{"train_examples": 145000, "horizontal_flip": false, "norm": "layernorm", "hidden_act": "gelu_tanh", "inner_norm": false, "drop_path": 0.15, "batch_size": 128, "epochs": 21.1, "lr_schedule": "wsd", "decay_fraction": 0.3}
Rows from block 2, named by matrix and row number. Rows with one number belong to one neuron. Each number is 128 + 24 x the weight over its row's rms, rounded and kept within 0 to 255. All counts start at 0. Numbers have three digits each. After the name is the row's rms in percent of the matrix's.
# fc1: MLP up (model.blocks.2.mlp.fc1.weight, 768x384), inputs 320-383
# fc2: MLP down (model.blocks.2.mlp.fc2.weight, 384x768, transposed), outputs 320-383
fc1.325 102:172098142140138179127096103155176135106115081125144128147108130129098051135143151129106097140146126094158123142181106117094171155089120118111132171134107146098095133147141113140176160130134180
fc2.325 105:141119160149127123114142191141150132111125134142152101153140138115128112110168140133137147153153080155113094115126181130103151125125135142162123123128137142119106132130132103169135127125144151
fc1.326 100:154154123144119140157110133105116153150126142118092151148154149112140124140123136128127120103146095155160153141153095134016119168127081122117111160149098119105134144129140124136176164084113115
fc2.326 095:127116176111143077177125147181136138178131187134149143122145120120145139184108115087122131152116102134089130183132143145110169151125146110094182158141118135110106130123122095124124091133157143
fc1.327 106:178144134143086122098147145137084120139136139140169113094154142155092096131127142107130141109119142130122118155150112123128121114153143115170149123161133104133084071118104124133118108097129097
fc2.327 101:141121147140143115122156135090140177161125162145115134109130104163126141152133093127111113109142110148123131073117121091122098167131157127147135137092113068129153122140166148142137125153135115
fc1.328 096:148076133136147151167120101139123116070136131108143114111114122168164127162154160091114085154139151108133136144132118096144083141132082138173116164132115098149116086137159131108156144100101094
fc2.328 101:156117113137155078111126073099076128138128119135143117136146127116117117127136137126140121029129121138118132117092139111159155145111095124138171110182085104170167115133141132120106160158130156
fc1.329 110:124141104151101156142092097108123140095151164125115131135172135129097124161155140093111117120143135160142120114117134151143091122101109120135149135115104124126126087089102161067099107091155138
fc2.329 121:102110154117123136106126136136133139131098154119155127122120128115122137106118112106142113134128133105145093110185151130153121156145097132104154108105096113090095132126121143104166154166138113
fc1.331 095:141156098121139118121126125123143128135135138141121129154144134126126150161140139108147115132175108116149139089119127119110135134116143134094160130127070146157123132091148122147132141107129106
fc2.331 094:156132069148065114119120121092090099115086155125146118144102119160115130130133109121163135115126124142097155114107150083129117180150114156118097114158161128152147144107165082100167141130112125
fc1.332 099:165153119141084158118160106135160102117162141153095098142129132101086106091158124148115089190132105189177155127147119185108060132140080155102153133102130128109137121142141080130120210146141149
fc2.332 098:178102169115146160126147147088179180101177142148087164124117131086160135169122151113131140122130156108109135138083129070174117105134110149157123120140189163151149119095131138159146125162132131
fc1.333 104:122153127164109092091146123128134074129096166144129143166122120109126123124103146112119116167135121171125171147128138115124115141170132109111181120120139122129149116126084146141201132132097164
fc2.333 101:089126120111110116135124120131166151141154144123142117107103173104148124130123131077116171128143129126135147121100119124095119131087150138108140128143146151096117152104086107112138152159122144
fc1.335 100:104092099141105129097106133121118114133127176109088120133120136134124135116143120106129077176115132096118140168114105130149093121107112117162119165156116119124100106138154144108163121091114081
fc2.335 104:155076120128124137147140122128124123089160137160116119200152113172096124072081113128117180120126128150180148082158147138129149103136117149120177132122160137101137144126096122158093093150182144
fc1.336 087:132138115095113137135058119136086128161094110094136141127108096085128030100136067139149109109170067133187121149084168123097167136184124123106133111111151119115128122133121133118096127123091126
fc2.336 079:113156167093135119144132144071143159068113118130140138154166152140161038140131114117152136160153102146162140132145109095132125126115134129154141133138124157142149150129095146155153092113118111
fc1.337 101:122146149118146130113111126113177088110106108153100130111106053117097166121146105114092092098110095131127097110169106126132117108142118121159124121116089108096084110152138172122188113091094133
fc2.337 090:131144119134133142128119118155167130109087132124127091129125099165166160118101139130092089141107127153148121117166091117141145151103142153136120119130136152113122118124113157111174128093120141
fc1.339 094:107156151139175117126153123112121106105137149149145164159126122140136120167132156123117127128108089179107173130106126095097130176147103171181130098119096121135117067119106088170120111114109125
fc2.339 096:137149100146124151121157143103125091138143085147121094167102107150129120088182129139138157107129084136111162114149163150143151096131166126139136085151135139136136125088122104168095149116135137
fc1.340 099:157163153124084125113103107118089107154112146147145107139163131146089112132103128107125146104137126168145119128149095176071141152133114103171142111084112122123069126097112170139173095106122161
fc2.340 102:161123133085177137142136115128191116119148149163118150125115114137106127142134094112116116116137121155119101137108102122141108129129154088155121141093132191087144132140172117087121120167162091
fc1.341 097:111134113162094142114132134168180114118122100155114114130117102119119090112183164109104134115130110127129120109129146134121109133101128150102104135116182090094113119111118156126144173135155122
fc2.341 091:096126131128168132132108120125158126163113132164137123114124142106117166127117110108140132123114117162098051158105132109123152139142147118118124160143098106109147135121140131176091128079139103
fc1.342 099:103153135146102147154121104111109142147162158113137128138153168139161079180109064133132157101135147119120157161140143126116063131119125115104124075138102114194109101151142098106150119123184170
fc2.342 099:113116153107157153124132113171165166137081127133076117135154143104134122151136119078134103163128159153124175108141103097129159100135122104101131183092113128118127152114104139131109139084121131
fc1.343 103:143155117187127121149149109111129152098142108112134159118136102080166129182089106135108166105131095135162142146130137108135118098118149097146100062151093155150084113104140140136151109145108146
fc2.343 106:105142113154134179196072125066103124109127126149122161159132106156094124123144134140144167139130168138117144123097133147123149130154187145096171103123124099163101110129131161090143117150162173
fc1.344 098:135088151107071150104153141159128127135142170181112143134137133090124137131153074092110130126133174105166115158128108103142158117145115129103135112130113175165123117168128111127162129133165125
fc2.344 098:092135126078106157119132159122086131095161128092122118176154171116136115133116162105127105112108144104128129104110131097105113136100157120103092196118090132115107147138156141160139105127115133
fc1.345 099:084115091107159179099130122133146104112132121158103125117152138141130102113166105150138150161115119139160121124133133154092119121093130134147143159176118077139135081183141113115095127104142091
fc2.345 097:085147113070121143098135113111152110082123121180112085139127118116138114128106132165135157106103085170081170107113146120125150105116132127113122151143198120114128129124167133115176132210125099
fc1.346 120:121126118151127171113138120133134119078149167132149179197079122127100133144123084121124137123126120094125115145105133108119166116150060097088124104145105184165083110082109149151135135149145146
fc2.346 139:114131136131138176111111160126112132099134194146125125109127140143160137117147113088133137135130103075080131132130149130121148129145152133071129145139141100112111120144041117149137090152111138
fc1.348 104:169129150129137107136153132145139095161137108120116141132154120119100111130083142115117127160099146116094113165101121141120170139118108104127133148099109092126101124112095128125135109144142157
fc2.348 104:129109134128119131112088172123157169121143111126102110089142137125121096098105133186134139160108112109143120116111093076093131130144108115108129143155159128145134160171113117142163119158120142
fc1.349 095:145128130149119149137141161112143121148158124141132138136097124134113141182116152143110151125135124139143092132085191112141133152136111125101147152107121113160144101125115077123151154152147157
fc2.349 087:091145116130098130104138099118130101151122144109140105157160131119151103085132105141136133094149152158141089137129107141154101162130150147138178122072168123096113097141147143080108137123100171
fc1.350 095:185137129111112108131131128088068105139132183135182154127101102157126149161093141157126102127161172155146107167123132128063106164174140127158129110123121109135100100151141140128075099113128068
fc2.350 092:154140108115176094143086121144137117156105182133125155119127126114082132159139133133129129114157112134109113159123079129091096131113087140191118119120119130094128146139100091115095103109139105
fc1.351 104:125124122202152168110099101167105107129152109154136121136125146130107137124160112132118067150107177132093131098135120121087133135101133119099152143102132109112136095171119110112146147127134152
fc2.351 102:120096150095175132143108122157091105130131071094151130090103148095086101157158125131138065114126153152103115124132138119098138126127155142179106093086141142147083145151131157148158123127133148
fc1.352 095:166096147120099054131136120152149087094145128140122131113177082134100144125111092148107136146063128127103132129119154123124146137131138125155100135149093142118103108155148126089143119095105089
fc2.352 089:090132109105122150141143098150119152092157130133144111111098119156131134138115184101124150187140113122125114117096139090141127127134097150078181140166111127102143084162116150126107127138181135
fc1.353 105:124064138171136168114118167146144123134184121149119098144172136084101148131125114150125123148152150169114124115114157150117121152158080113103162133082131155133116129156134091150106109094104123
fc2.353 103:104122141134142081141134149160152153183118182067166104118150124133113129163095127145130121149142141102145142133146118122153090164131110125118122144154107081127091148159082153077100151120119145
fc1.354 099:130098116111122160113169074120175098122143109101132153129145108177128111098111128150117110195086122130094102119105132161137114143129115121099151121145088136138114106132125138176114130120165159
fc2.354 092:105131145159128157146141127154119088095149088143099143159116126146121115125142104126099116091117108138160156145147144108098110111104131168161128182124162107117130106118082102129132129158141141
fc1.355 090:136096151186125168151111096157120143107162106120155100132124140135130125140183113096123101111115091154101105179122106133112106122096118115155165168125098139171127100116127130117128119120123081
fc2.355 086:117145103126137086124126091125128096118104107119108153107135126130112115124083188142142130098144141126109120137133129185129096132146119149145054109113165155127126145110178106107170131104113136
fc1.357 093:135160140129095126089116072132126142119149121148146134157113087139139147127108131137133106135125090117166134129146140106111144122110117094113127119125073112120117152086148107083151138132168159
fc2.357 097:148135182160096087139153142131124133135126132153137131109114123125180146130120158132143139071133106123130144183090151163153095214084145101089134176123110125098119161132083128088128142139113131
fc1.358 108:131143143122135139092104114121109150094133148136148159140160145145128120081118131115121153160126165145103116188125123115114120124132138086109143114123133123140131106186126111137131128115117130
fc2.358 102:185115141174146148106116118122116159158139167098147112095079107114161120097122118109136131139121132178153095091149141128112124134130129138112145116142083073136133108136154137155107132101168143
fc1.359 100:137091162143131140142134107079169081154163177132076155128138093139156131132122114145119128155156146145138136140170145089106109140109074119132156085120151118134145122177109141133104118118127103
fc2.359 101:131147116122121102143151105147091131116104079111131142119141146170148115166128105167117161143118095137092144110116126135135149103148124142155140135126097161119144107163106085167113119117095121
fc1.361 103:107140185107083172095118113159129085109135158167141113130149123124108114105125123118133126144106088105099125157119145143102135125124128119097121136123148080142113160168104159154162082118140117
fc2.361 099:182099147123150141115152099138120113114109153160114130095114116161130137117112129104126145118120107106107104121112128117117135115130136128123104124107116124137082158092103132136128145136137119
fc1.362 097:155121155152107163113101099130109109116186117125104137110143112125119085156111160144096135155086127107129096107093116115122171140190111140163134119149146119111079120143122124108218127129107159
fc2.362 086:144124171118122118133101109173086123085141122107126132095100126129155099140120104128127148154102117142117163104106117140174190108153100177121121140140146116129097128162110138137197172147116164
fc1.363 104:124105154100108154139093131121150121172091111107157159165158113178165134165099108138120117110117120152122112171145123161113120131155092130124151127132143115127075095121136089138113178077119113
fc2.363 100:117144133143147129156138159141135135140093144136108109098090135100119141190094159156129165116132146180118108090119124082148167102141130083168137159115130174130167157155110116123171103123153132
fc1.364 091:195117139155169136098125058128140089156118118128120144113095100146146145178141087119091100166149100108108151110137137146116093122116104172113098136147107144141162119165155116103112089123117126
fc2.364 083:096162176138090157117153093144109094156137124164143107119119128111115143141141137117137110161103153159148166148097140118137169103140132090092100141135141070180130103156115149174116151107134130
fc1.365 105:150156137152115137094169128119123138101147137130117112120143137099101118096094126129109139115103179111134140146096148151141090148119106125114130083124130098117058137108150119151155106107123105
fc2.365 098:162138156134115138147156114119102122122131162115148119141171137101132128145137166184124143164125122106151141124109115130113093142143097174140121127107134152126128121169133159131112127132062188
fc1.366 105:181120150154119150106163137131103086149102122070140148087107139119136140122069121107138095120136155103080082137130107204142166130146115120139123110143110118117091142144138087125132135071141164
fc2.366 100:142141142142144112108114118090138124138158127135146120109170137120112138120053095137132118112123116110105136081100116103089066165130125136091150103133122095131119122151097160113109106141116111
fc1.367 096:089135119121069098102125133124123124138151121127086107111150110141103123121098100124112105120102128144171116116133139120110127174140140126105133172141095157133120087103093084164127098119088119
fc2.367 089:077107136142155145116121122133086146107163128147129126127123137079131131191064152130125101130111171080146081145140124138179099141114137148141131107129152096105120147151102117104110119149129160
fc1.369 098:143102105105156164120143139129113166145103171132141108129125139168157119150147125089119116118116140144150131130167121112148073089144089119143127098100140122093115093138092125146127156108147150
fc2.369 099:139135093115146108139123124095090099139121147070120095135136153111100118139133104192153150128127146149090142155122131120113108100114162151166135143107118139148155158152158133175102117107106107
fc1.370 099:118126134176107162120155134121162114121134157122087142112116115114175137146137151139110108153177149148148165205156095102101138129112079126162100129151114119096121120100135114131184135078149163
fc2.370 100:123141111167157120141166117087097152121118129138118154104107148155132110136102145139109156064142148159135150130151110107091085136119115114171061123167085165124089116130149100154133123135075145
fc1.371 096:130081118160153140109147081171153160103100109119167120153106124118092077116115140112107130136139140156162106153126108143120125093111117125161135135118123156188139113090153129132139142154133107
fc2.371 097:097110131086141163161106149125117085161127116145109092143100112112088159132152111129150106121118181129078082118116153125114160145150156098162121136143084087097150129100105162114117073128141145
fc1.372 101:131058089120127165093124114154156111150120163103077145199113117166131097115145119105113123115125157106134126142129077109123116119139057094146097109118145159125141160103079112146109156140103146
fc2.372 098:180151126152117127086124105112091123121152093122187121115120120097099127106154118123131130143125104110092120127133140094145081145114145157088149157118090153125164112116118168144171125117110120
fc1.373 106:140164069128122110130124116108118122150130142132136152099140129090128110116132129087116155168136141164117152113106127191077099164117122147149127131084096094150101118150089079095185085134133119
fc2.373 124:105134131134142105135135144132138128114140091127139160094136130094105113122122111144126112121141145150083122116131145179159080125121122152081145164101119115155106133116130092125097144107125119
fc1.374 091:153155096121111149138147111151169099132126159160098111146135135099076109138126106141122122159148108151160153109087163125108128190123101126149117112097123131108159122099131138099153076143143116
fc2.374 093:090129119144137120131143130155159120142126107115182108146121148105104114122164143137112126142159123108135086096103135109126136110090091115167156100098122152095121152119120116074112129189165156
fc1.375 097:134119105125112102124162130125133125092140128098139122144108144134100141075108146112128126146162140166109130112134163078126129166135141120125142096097089185130116105127101140126130096110131132
fc2.375 098:075134130138117135133148119116108111144135151140152104142149094108111132096129116080139137165116136132087172124120101069120119155130127124138131158142123146118115146129133127128152158140163092
fc1.376 097:155112110110136166119129108140139139087158104090162153106067095100096138111112123117102095159133099120105081124094175092127146152163110115105155118134120146125146131105097060141160136114138149
fc2.376 110:127110097123104119135146121147111145116113141159150144161140146154133132124109115133120117094120145110130126117131093131106094125147183117102136103142143129125103103154114136139154128076137122
fc1.377 098:116160113145082161115125128113150130102147127143096156134159164074135132111113091131107118133116112103118164125132114091119103140079119115139178131095073110150136136111109082137117084142132146
fc2.377 098:168116127106093145126112143088100135143131122101143144126108178133117146139123108137138127101135142136143132177189109109137140130079100094174179134122134072155138127115090094138139111106108156
fc1.378 099:138133144114179104140159124128170130100123142123092125089102134127153141156124155116126121143117182141094094171122119160121103201100137089153147126128151125146168101127132157136096129113081126
fc2.378 097:106106105091150113123165117116117148084146138164122112107122105113131119167105144086139089101102112101106089149124104123105106151129170115172123145163088133121090159151163152084120108131147155
fc1.381 096:102180170130127119124148112135186089133142157159137134140152107125127118078144121136051093131151072117152128128158098157114115122174099089139146096132120151155133119094082129161132133123110115
fc2.381 097:102086107143139114111112111163141120094082096109131134106162158100154110152128179119155156164144121157148152142090076105127131103054120121108133141094137182174151175116137106085122140144162180
fc1.382 102:189086096153118153112118140146122142146123084155142131125158119135159131098139117136133138115145125061123090148148124118122108162118105167101159105128124150151102153118093162142130104074182120
fc2.382 107:141100131145177149084157091136124140140148168129109113127117158203112130182091125083129127149154108078155094130120128092104127157131117137126113152181077114186139135156116134141105096128093138
fc1.384 106:120148140144166157081138148129121117104172182153128165172141150157140106137089141127130108137105142128119131137116117095119119128130124168121143106108146140151120113142089084129124145127131132
fc2.384 105:122176141129098120094125127085090143154139104152138087118091131172107117126134131151125123128127119147121133111133123146125140117112104109099113139180073146140120115142090117163115131110120118
fc1.385 100:106113088128106153112134088137150126125145162151112136116105129119147121131140122095113109131157114134137137172118115126102112133152139097084175107188177157118153139145099109091113134128144099
fc2.385 100:129185103146140124184138136104136105122105131144132114115100146099113108097106094157158193083125135189138150079152141123125099136126174127088175103082174121171155129123152148113159132223113161
fc1.387 100:147130157166105111119155115148127129127137119083083158090171136107135101109124147080107141134124114139093150137088117152135145098117147122151124128143117122130108081122143072134105135119080084
fc2.387 102:090142100097134122126145143148080103174092128104162106142142129169160122088107105120121121107115149153149115124139135090087081205132101074153157144126120134129133133179123140129143121134149125
fc1.388 110:140112117125114152123112103127126100129139173151150119164161123096123147162125128128119113139111150118140124135111140133111098126127104095127103117121145096135109105114092157129140151148148091
fc2.388 117:114171078131104148133131133090090164134136137164098096176106124063183140119146157137124111154129105108153133139129102143128147172130118129139108101162120086130120086061131135148153126146079097
fc1.389 095:141142130180119144078160102138142106148083148119138125104183125119174110138123128090117124131116160139168122137153146149086124108146144094154120132170150153163129093109102131141139118084106146
fc2.389 100:100152108164112124137095094126125114120104158123120112118108089118138132146120172096133142099146109112158155181143119124150159152122120128074116149158097134143091120147119157095157124134135160
fc1.390 098:122156107119109121097085159145067085168133135104124144127162082144093083072111115103113116130118147117140123127129123136095160194157101105097140124148165149118138105104082108113111132157124090
fc2.390 088:150170083146096127134098087138105124096138123115129154137163109135148141140074127138142110128137126127173096153148096128149149143145141164089118116125124129131143152132151133090146107157143130
fc1.391 104:178097132099155125108137088132142117112118138105144143068115097103162125130095126096119107106097124137157166148137130127131154182157107100131138120159072090123104107163149131173121111116141144
fc2.391 096:116100136137200127085163102153116123143103124118157123116128106155120134157090129147120099076113104099147126132097108099102120142140111122137106147101117134146148092144143148144114092106147133
fc1.392 093:127162108130128107111103161109132132078160121132176142143159128087085144138162139138112125149124132162135104094110155132162081127162145117095134148137114156137086111136088099114118115132120111
fc2.392 104:118156108112085130149130129107103127137133144124122096156129120112105121150154174115121111145152085066156138102119119083142162102148116131121119100127110161106105100159119149122160134135116113
fc1.393 101:153130109119083118127115149123103099131161118105105159177180117138117127104107119101125135237124094151112085153154111132145148114150081149156131087090093131118145137168146120110110117115127136
fc2.393 095:119120100149178116148142100121127196145121150117138118134168121135148138108090107147141134127130083079136105185114128125133131135133100103108087130102124125121111171118149149120108153136113108
fc1.394 100:120178112162142132097090119110111147110157126071123154155154136110133107142089111110145111167114149129123137104104112126130113160149119123148117087106083158169120145163124098135128103124129118
fc2.394 099:114143124140142149149098123161110101120116125112121113116072118146136134165147128115126095125113130119111079144137121122187148105120139109106104139113115145072149183133200141143073076120124156
fc1.396 103:108132125162157117118135099130094158112117100098151176122100134137156110076158116115129090109146126147062118142103127132134142125139113113138170113108134123145126088135083158102139131105192129
fc2.396 096:122109135141094108091132157125101186112155120135195122101101128124131134143110121118119110104119176183157121105143145100176110146145131163094105141123159109169128143120132163087120171151138139
fc1.397 092:162189099084134101114160158136112120158130101144082092132130108122103113124109078149119146120101108129118126137096150088120114167138144112122153122145109140162099119183165084154131086137090139
fc2.397 100:120084138174123175149087108136132160106166169139172158132154143105144140122140154110126098168164132161179100120177096159135141114142125142114113112127119089100149133103078164095095148088151136
fc1.398 100:106122161108151123166150146133123129095128150102146145142155128100116102157073141187106106104102107126132187163084122095142128120148107137125154117149104137119153105111080121082098127067125127
fc2.398 098:135160148111113143154126152129143119121076153169105179128155128099136129095153126172123157101133106153126108122119141147153120113139148120116142172099103142188143154098139133152122116096107089
fc1.399 095:132148117130130108120120132109096133109118118129100085122107109114096143138107124090092117139122133174156126111147133123099096144141119137134170102122153151094119125174063128086103110077112154
fc2.399 097:105151100135110179132086159130131137129115133144132110153126126125113151190087136112140116124158139126114116113144116127130117128104121142108121115122143096108150153115096129141158102093145114
fc1.400 099:091141116149102091161124150166152108152121142141089130104140116141099119151112077140108085131091095145139136090143136094104118099116129127118100140183124127132119132126151107163156145103115096
fc2.400 096:156133150146112160085117123152107165162118111090159146137141113131136133135125179120124100105133133092102118114105137105117126164100129114139092084099114151088134105122086115175129148102161140
fc1.401 098:183148107133154121144114118137177136103137074120139139137131136138125136097171133121110103139127129125086099137088124128066134180101089130109126161119121150155112113095066120158102093145113115
fc2.401 089:140119167140119146120139141109123126112063163188142128122152145102131127171123105122135146148127139172154125118125145083103128112162135139130153161125122126131145126151145180163151158143125138
fc1.402 102:111115108116133146065160128174159099101134155142107127177145134127107119133114115147112111143164207128130115181112146124094123133145063133142110139075118108131097112149137118138113123130163159
fc2.402 100:099108148114117120110160111134106164160125109108112090137038105144135134183129100130125152173144130131140130109154161099171139125129090101136144112123126154144187113138145111139143111108102096
fc1.403 092:092105145186127109115108084122090131141163148112178153118152116146155112136151147089107038127147070157130072075140113128126103123116144135136157139138114122126120106136128159130115131078117135
fc2.403 091:133123095086093134138134182120167065102125135187076099115133120125138139140122119126133167147129136098156164171147141155159138155146135159130114140154137133125135112097104146166138104164155131
fc1.404 092:095071134114156163110119090127093136124153112135137102130159146132138099148112123134118080153128090154143102155145128148143099136123112137061105169129128118113130158087099146108115122131163136
fc2.404 092:157147103143123076116130182128168091125114106135102142150100098102112133106133117116121118110121142129082159119103162138166131144098151109122147105126145193148103096154126095154133143165124134
fc1.405 097:134133145141149132113087069148114109121093109103125139121120139094104142146144133135108121126131133156163138137116129122115132126114125113164134157140150078172112114145124153080130125110166177
fc2.405 092:128124070148120158111185156119095168156141129150140101121131118134117130142138134164127135137133114127091126140102108122073119150128148161122135119144109148140119156150122125124092129124122105
fc1.406 106:127125133088120106122168104116081157173122148101054170129167139104103139120118147138117119097103159157155146183082137104134157114139106122136132113082099093130112137146103155100126135068113140
fc2.406 108:124095139117137096140121129154126150150087146120103102094117130123152190130118165123110095135094136123159112096123152088116166152144122146118096117157103142119094111103117087123126158128126156
fc1.407 093:123105129133137142162137129139147096091150155109142114113148018072119087096160148102107099134074130122127083157144165140130124127069123120144125131114105105155157123140096070112148111121138121
fc2.407 079:140171151094109112137114127130128122092123117106135156149115062110135140081138112102139079161113168122110133139146132141129138127088098106112136184136116146108174134131099133145130146115105114
fc1.408 095:156174118101168119078133155127141105102150135161148167172180128101108116098117138127119118145132125132082170100156111109095140149120136123089124127126091098186141129164113148138096124116141161
fc2.408 098:128146152103139135118121124163153090124134097122121124124114121104149121188159121116140135124156111120131193120148124121118121107126133124147100162138124063086109109087098125148122153138125116
fc1.409 110:118138151136117103134156111139091102133121133094124124127133106171132132136079121084138122112142169149083128143101117151162128172133111147142117125146129152155081121127117111159132116107144129
fc2.409 120:132145101162133118149146139153149119130114109142116157105092119160149141118136112088134133122097113144095148141094134139172116136131152161084143159166108117152090118136122110152124122130131107
fc1.410 102:129128133128131128060157075122143085132139126081079128103116112131100153163096113136101143124156152138152124135110158137130110120076117182131121123111097096104127139076116154154128112117107110
fc2.410 084:130104136150088131103124101111159112175163119110076170127108088116133175171106146133143094130156154149152127148182155125121121102073101179136139135129145110092118133105126157158131110112117090
fc1.411 102:148152148102111146096123078167182107126087108166184155184078118133149145080087107128108109126143132122135119147101127160105140154110125103104121109140107080151108107108165114099135128161190140
fc2.411 086:096120117146144102123133103148123134150110119109156144089160161143125135142102141100128142130115131123144101154124130119176143124150148104144154111112126168101166153159140156120146121147144165
fc1.412 098:126111136159159139105117177102083118137139120123127126096125119104129109108151149142093132172165157149148115128148105111115122147150112164114120122193125147130114092165085124106152102083124082
fc2.412 098:079107152103087126119153139104090147105140176166118097120079149097138160132140133127128105146111121123123122129120136130126131119133130176143091165106090149095118154182135120097134158159154119
fc1.413 099:139139122160100124108108150125103136151119108107099148159171148158164077128106100102117102103111158137095148147101090165098121112175149142126121127099093138158086084123119109138103125097113121
fc2.413 097:132150093132120168152111123102166123143151159157103132083113130116155144166136138121125123090145105125152147143142142135137115152127085119106136140200121108081166124149149133138107144126154154
fc1.414 106:090109116136124163145142134110136115144135101140095148167153134116119134105152113094134150147101152147162086123115119125133147156142110111175157139091121105135147129158092131103122132163118095
fc2.414 115:117095126181085113143113116101127119069173176105073100117107136115126137113117135153115123103135073140134077165106113093124109201105152134136118089113151151126130100167087128136104104133132108
fc1.415 101:145146101129119126104097143160109141158140140091133150156165159099150135123140082098115114154139086154151147137163095101124159153094079148104168140143116171089115105164118108129143129099103137
fc2.415 098:123107078084091149174155156129111091130123142144102145161096106139120129113098160156126109145152139146132153125156117139120112126186100113141119130155149134148077120094099135102137114082145127
fc1.416 106:126139130150149127139134155109102143136143144112106142174123104153168148135086121110129127107108154147145135151130131143066130093130113124129118068077092108173129084123095119151124140131091127
fc2.416 111:129156128167129124159121158151146081135089164158081096095108147101140133136144109097139158103125117153113128122116117088116134111132128138128159176169107176136131106137101113153123129130145134
fc1.417 092:159102142119105172104153147101155099138151122154126171139126123123134148128195132074118129145137125118136099141116126155139111126146121103132222136117123097126101108140120139104126107147163116
fc2.417 090:118114126143154090094105141159166091128137113071150100090099122142132115123178141120112068100125137160124135171123127134150127138091141121113124149093126105073101143103087144139111161122155124
fc1.418 097:114108100103116167108110133089152143166123156099067104075145132139155109142116116120103171193117130154180134153144081143148129101116114102127113132127128119139105115166100125096137124068100152
fc2.418 098:151122127122071103134141133161112136092100090139115122191125156142112122120126094127131102189098153137114108130089145161114137105136145140116148176137134100152120087155137151179091134110102068
fc1.420 104:123142148118136164045145135138133102094118158157111160142132133148094113128107115080110132160088133169107143142161101141082112160152122117120140125121102135098155112127129113179204097128131156
fc2.420 103:159148129188113130113155106139109115154105126146149121092150123089140124105137073137122174059101136104106096142040144095103100147112155148166146138088136081129135082119123098114165162185124166
fc1.421 107:143102159156135107112165106151143099128144102129137134085076100171147108116128114072110074157129111142156133161115108102134114125147121146157177142145092165108092116144123144179144139083184146
fc2.421 103:145142144114143168161143114120102145119127140120134151164157162182065127125073118123139126105113126097129126136167125100142124146126140120117125129105121135108164127111157133131142167135104142
fc1.422 095:135112138100155110139104069150149136095157099102145155134116131148122118120129160113119082131142108145115107149061130135099139123145099134134122117113100149112111124095140091128131141118150096
fc2.422 100:177163130118137132117139148149116118106138111158154102107128165142161126125129112165110167124112073131116135109160069097136102121092145176128136156106120110144123117128096159118139110126132130
fc1.423 097:106136096108121153137122136069135118154128128166081151139144109114113111097160090149088172121143145145135158145139104109123107091130120141112122116100090134172102136141167128128114147102147128
fc2.423 099:105142131121148163121096087139136153143090188135153157207129145088135121116128169161105159128162174157136093087113122104073148135145102157143160170127157190181162124133083143143122091132119155
fc1.424 096:130082102170153182126110147187140155102096168103145155114109154133128142158142089102101101148136147144171118190154123125089130102109112111150143073143156128121138101098113101145103128121196094
fc2.424 094:155190135115102084137165138087118114128148105117131082130161106126127117087113128173140147090101145171108153108141126102141103128151148119132145149104122117184113162155129151127173103134124121
fc1.425 098:118107149152170148121189128144126129137116156139097095074113084126150120162136112126120109116096114177074147168135089124111152168146100104152157124089114104177153128147097124153146147061112153
fc2.425 086:117138112103150139119137101144074099113128139178188115104113092134137119102156141097119135192153106112156120126119111142113105132132158177133149138117078174138134074127141154145117161107148091
fc1.426 099:178122138121145166084121170135166112124143175130165109106118105095104077183146116126095078126103136119119087126119133105125130151164120122111171085141149152123100124140117109131155133163122092
fc2.426 109:083132120122119120065143086130080175131174084118133166128138112130131127110082132131106141187104098123142138118107104074085108132104173120084157144137107111192119119149111114115110135133123124
fc1.427 110:145144099139146147107121079132185132099112138119152154120132133157166141166124130102120150129140142143146114167131119131126120115091107136116123133140121147094115126131133161109125145103130135
fc2.427 115:112111097147141135130151104125169144147133137132158130091132097104162131067154153135138171124116137111145116109149125103158132124101069152147164135178143141131127120135114148169137148129104136
fc1.428 100:128146079117107122151115145140133071115140144110076159143124124109129143179132092135125134155107155103117129152122127109126145134118090128162143093127115130105124135098138116096134090138179135
fc2.428 106:097136186081145180188123116146086118104147144076093130113129122145133142144175147132138137113132101145097167100082137093150170143100161077191116142131168151092128114135146113149128131133116161
fc1.429 108:147148133114065165133098118140092108115122083133085109128098089145074131191116121140116166132128142118106120138136112102115136159116100152115154151132125130189108091124117120144142098114101128
fc2.429 127:125111155120147157150072170163089125116117115100139152092119141159124136181084177138110092084149119134105145153142145110103141125114185132144146167141081133099135119154163067165105178110131117
fc1.430 089:131104137139141111092111128099123159129117151121177108138150138117158120164062149059114082109143128127123082108125072149117157102138079124109108125124112092130117110124094171062112170102185104
fc2.430 088:125139121098086152183147154152096078135145113128116134106098139159106129131153109141129171131122086125137142135141163107153140115147136146121121093182165138121142126108171070165145089146101150
fc1.431 117:133111104163110145101122102145107097142128143157138147082110137113124124172183133148128080115156164165189121106131116129115119126128139103089164115126128142159137112132153080128153102114132177
fc2.431 133:058150127155131153116147133102075140130172104112152122110088121110129127158123129152136111100090133204121130147117115142083083113133104127142119088151153139112123102123180147116126125107115149
fc1.432 102:136143181149149152128154119102142109106138157135171142107068099108117158127085109109100155110157123146075125139092132114094159164119126158087148143162101103207150073126126153139170122123169122
fc2.432 102:148121141146099136169092159121088120095160132167143123135143143114125161121150107094147131110129075142152115099116168104128120058148179089134124168120131122101154156130148128146109108119093138
fc1.433 099:164120090162173134139113135171075093111118117091157142115146119177159144120117086117118097139120071133145128134118137160068113111131100147114154135120122139134142089135160120158099140111136127
fc2.433 099:136173107155157120082070100134192155142139093159121119130166129102150145133126155156135133103134177133135084144127134093127163145123116110112083161141095151124155131113091110153142131099148124
fc1.434 104:122117132107151100196130129138144117105130113142106123077138125154150137133168148124113089101122085116127094117071166154080137132080089114121168134154150125152133103098110152135115108142150067
fc2.434 104:141097155158147083087182119120197138098145093132118112122145128131122119119150136116135125139111119146096152122164121167142127137091096128116091156104088121156125145151106155123116132097124114